Rows from block 3 of a small sound classifier, named by matrix and row number. Rows with one number within an expert belong to one neuron, the router's apart. Each number is 500 + 50 x the weight over its row's rms, rounded and kept within 0 to 999. All counts start at 0. Numbers have three digits each.
Before each expert's rows are labels from the 100 clips, of 14976, where the router gives the expert most weight on average: "strongest on" is what is common among them. Only what is clearly more common there than usual is listed. The data: melodies that start on their tonic, played by one synthesised instrument.
# router: slot weights (model.blocks.3.mlp.router.weight, 16x384, trained with AdamW), inputs 96-191
# gate: expert gate (model.blocks.3.mlp.gate, 8x96x384), inputs 96-191
# up: expert up (model.blocks.3.mlp.up, 8x96x384), inputs 96-191
# down: expert down (model.blocks.3.mlp.down, 8x384x96, transposed), outputs 96-191

# expert 7
strongest on: thin (high-pass); bass guitar-like; pink noise
router.14:455548478497493570461483410635438484520500467460539524495485433571515503443542512501504533534384527468508463454552464487514462533557537429391529551426399512540440486450521529559509444572479605567447477608467429450481465495468473494522664446516529452448419575441560550510473511484518472499
router.15:480492496528498587440478416663485504515511493472489477539528506505478529482575487483457487507379548476511422477541541506501488556586544441378476497467415486528422478464543516475465432606485639495489492608478426504463519485505450500515668468511511491482435531449500534442514500479550473504
gate.0:499558499489497496484485506495461532503495500487453504505489500499502501518501368502495495518484504490503500494498502517494499493500494503506492518498499502543500453497500615500860474497550505501460559499495505526495493497505497498486491498582512655519501511465498491525475503495542500493
up.0:498537530490483498518500503500462587505504498502455497499480500502492500507502449515500506507494501498505500495492502559498505499500473557513273524496498500566500479484503617504559461514500510507476457498496479524491497496506511488517492462486542644541498519486486499640464516488499507471
down.0:525539518665497498617394542461490515501527584505487494514516488433506475378433476527451506465577481428503522492466390507504531502470490486480523440503445450510610638357560477434532464545438483494437489395471530495529574557519456487474507483541519515506491488506426626513491506495501519365

# expert 3
strongest on: the note F; tonic: F
router.6:500573453601497569536505568577516586496530482543446516561519472547500430497520554494508483540424516504566527616574517504586540543496485506473430546562543490379492467435530503516522496572492549410521521528535523530580503558457500508525542473546441473519567421411487527497500567604487524520
router.7:506555500569489545611509580494525519469479493586494490525529458532534495488447492526536470560450517567517539539590503488558506510475466539526427548506490540394484530401555537470477532523479531465545540524524525527525538541449504562575570501569467536525492455430480580456515553553533449454
gate.0:487500445500491498485495485506463506503508501496492537491609514488484502485487574522502500500497519494498500500500502494500495504498500522517496486493499505566502526500535498507517500489500515484496440500499503514500539507500571513468500496508514525520502503540502499488480504496496500498
up.0:492500518500488497499507494500320498496497500533479494500512488533535491489503505500500495492500514500506504500487500391501496500499500500518400493500503502482495548509473470501518503477512500501505504504497502537498496500496477476475474485496513486461509517436506494479485500502472500500
down.0:507503522511510500529503500501523499496502502502254500488500500498502486505523505492498495484502506498520506485495481500505498502501498499510500083500500474500500524505497500497486497499504492500500511500935378487503514499506500515502499691500511504499610510500500256498543484496515395504

# expert 5
strongest on: flute-like; tonic: C; white noise
router.10:496526552517474502454421466590479497447516416503544482481514501573488496478575534461472557451368491469504490431491499454450511549557534409406484472470350519522446532497464518498541395615480618550463521543480535437468515452472502455532654480505511445409433547506555515520508477439533467494
router.11:501567556520515558448427449603525503472509460523494511485536507553523501471536536463514523477379488514501468486507503468473552536598551437426536465478381512471437508467486495539542420561456638513483524542467519450492463453476519518541653453511541433469427592516541555505469492457478498469
gate.0:502501315472496490492489488486686511499540500492550484524492515482462531504499466405504496510530445495499500506494498501493493501499513498498505520495459503519504528284502506505499498450496530487442505510500510502506527483501119330583472490419463498508499534479489490502503441494494502499
up.0:502500535523527500501505508484307510491500487500510518527552454434415482459504545502509537486481501508509543509516476516502429499478517545478494498483500482482489448491536522497456537506498487491506430509504516569494529461487879560466493564535596489509440524441497481495524505491636488500
down.0:523500421512488506493448524496496445551396470505484481508521491648436488490499529562672491477542441501434626500482628551443512481484505447534498505489466485501473555494517500410490512468395492504533328460435539478385290507434544498477502456459584497457500518546493375504494439490489536503

# expert 4
strongest on: quiet level; tonic: G#; marimba-like
router.8:496539418597556572521495550621478548518515468544475471545480516541492471496510477547524520510427537531577498560581533524537487563558503536468369549543462534505533466397552510472513522581473649514558493537492481517481540521508488526451619477528535519478428499443535573451515575524550518527
router.9:500560515529514551538513463617478462464505461415541520514451477539517534511534516492555561490436514509556488485487480452564504539597550456402442538463372472520463484425514489478485438657441612534501523558487490468515509464494475461510670451530484427468407550451543525494510525449484501453
gate.0:487497489500547490503493506505441516470577499518500508489488510509490523501488486502492490489498446502496515504504678501500510500511476475504493510545514491882499500512500504494472515534504431500499470504500447484499419548503496469516497495505472512520500541557499504508506510500469496499
up.0:463491681499505513500505497497592500513490499489491501502505490500495497519502517500481507500493559519512501499504417497491512474399497499519508503498500496270525491507487505503409503456498499504502514502479525523498495520480500505495480524521497489481498440526501480486490500506473501497
down.0:491495513501472633480605513464335471532421515571461473467501510537491517488511513566535613486474492522524431547498480572541491478503495552516457527476507495416566491495518571483501487496402518512585401523550480501574545495409426424570451501547482525607471486483527498581477542517478515647

# expert 6
strongest on: pace: fast; staccato
router.12:432465456445421494441508546438506472493511557555490532545537473465489491538464495418477505489608508513483553463471452486520423502547470493582559508484553448481511511552416502420339608538541396527553476497592512502515466522490489458473454639478510486594489576630484431509490479485401488526
router.13:477507469434432524446489586422449471487481587517525524577524472495477508523488489414454504442559548492460513444453486509510414477541541463529596471502542477545482426584454484437439625493510416542594481492468450429442475545465492459491538594484510454559505498540468458524441486539403519561
gate.0:506499492516519493499528474499503491520513480497501500501497505478502496484496525498505500531467501493496500491483500551539615501516485505542211500493508510487509514530476506500533506501500507504465498520498504504499499513474644587473507377531507508456662513626492487513494493569494511504
up.0:501499467502508514492517484501475478499509491467501476502452503488574502488492502500501492502545496436502501500502504508795508500504501489509500499503421503491526500585500500493438513416501494596460433505500507509511488501477531528472500479512566518487561524997507501494499506482500502502
down.0:473512501488491475442496495507713450509506512521473502508499517459500512502529498470520546521353498471497496483600559499513530688522492500529486500484501377500555484490474485502548487507609471637494503520539527479504503489575524665567491496453503572497479507621526503495510502508494486512

# expert 1
strongest on: sine tone
router.2:641465415544509457563507545431456497425513454531488568603453569536517481460422556474470488519513557564482569480528512558548466516442404541479435563565554501500455462476469495442450510516577479459491531485565469568545440438529440456445437544520485413543534545455482513475495592587473462533
router.3:612489441516516571586499544468509568497531483508449510581425506538440513521463531528470569560477511520514533465550541518551481567426454505526423600518588482522486437459499571441467565527507503448500488540443495519486447543552454480495532523506445529637494524454479526474471517573534434548
gate.0:504492506501503504511500628503505500499500500478503500500449485463490500501496499496500494500514471494499502490482501528500499499501492495644466501503541501550500513999506500501503503501498512499474485500496484495502508507500527503487497530475480494496492492315499500510478500697499490501
up.0:503504637501503505507496504500498500501484499506515499532476498491489490504500476497500501500521505501499499498489501499491501497500489491568815498509526500553500507727497500500480502502499495500486481501498481500499493506493433504504497526500477495501429499409501514505500500537535491500
down.0:493464496557474505488498558522488535582525488496514511493494535518528497503450534660497494509520441531488542478413488514486492484500490538489524528555500511479521429479487587506501527491457523549486516493504505554507582499558560443467533399551489474465511615496534568510456479518494486499

# expert 0
strongest on: staccato; pace: slow
router.0:518523463512488552444505462682484508498470488484508463519552514467501485465506536466499524494463524545553475500543545489514535504541479443447503477473454569474444444463514513456453465646461579517559503580559472503461481454512508489447657475483541466508414500453513494446511564465495422549
router.1:484547481543490547495509478624461517493448461478542501551506518520484502495498515450515472512425532517534450450560549474551531547587467473462486492503455572469456423467494566444477445597464601512545506599506473478442468483482477479479626451472522456487453535501517518453456508485495476546
gate.0:488502479498489468541568505499482467510460614532492478597485500500505499488502515497503518495520507506499536503543505499505514508476499497504445502506579500540500505534498499499694522266494528500536486480497481516495498500497504508510190472513529497500498496277512474502498513491413471500
up.0:501506496493492506498510498519504500502496493364495503506499500492494500499497565501499500500512500500502500502490500500507495498513500501486488500500525500838500498476441500492775500500501467494507485517499525530500501499500488500491599493498499501504509497258500512502499500494498502498
down.0:474462327471498531498470522426485456506475501432496558514509474503501510588523511489507511521478490525506378402543445571499483499511408488334464509500612495411500493545482432503497535437470518532501509511504502513488586510427493495430551486495475511515496443499502509594474510489498498498

# expert 2
strongest on: pace: slow
router.4:460517625476507551520446509517555454509600469428489414462368494470560501501498545470513511471372487471491490471528482487451520472505528432439517455557374467561544602512494531575600434487409504506404500531466521478473532555430526505511473423588526509443475573492513522521483406440525532441
router.5:490487588491502473496360461461523537493540495492502481451380491521492558543438478492495567462422523455458474466501453503413488494433563440431506512569363456555543591462481523584624441488500506530415520504443566519449502543494469453536528435525524531390530535461492547501561437472560540473
gate.0:500500471505538514484502502509518475439500501767500510512488472501546593514492475485504502467495500515499502498448500474500506496501589496503324490658512493432521339405463488500537514501499492500508513504520491506518461488470377506512499521457440505468499503483499504467477500507506502462
up.0:501500455511570506485516514506555683488433483502492524505445483498425615488507467508505545532478491525489392515490485512498663504508512485514429461571519504690499429537475517494612458496503499501500555496505514514505453485503427521491498502441495521533499499291527506497522523508579483500
down.0:488455494520507613512522523537545557512518459483433554484476491417497523489518486551462485489532503511498573501499426492514423557360477575502498499524475501504505396484559505433563509631501452504574478526514501468586517501501417567539451442520536507531400445499498506499489484507481507443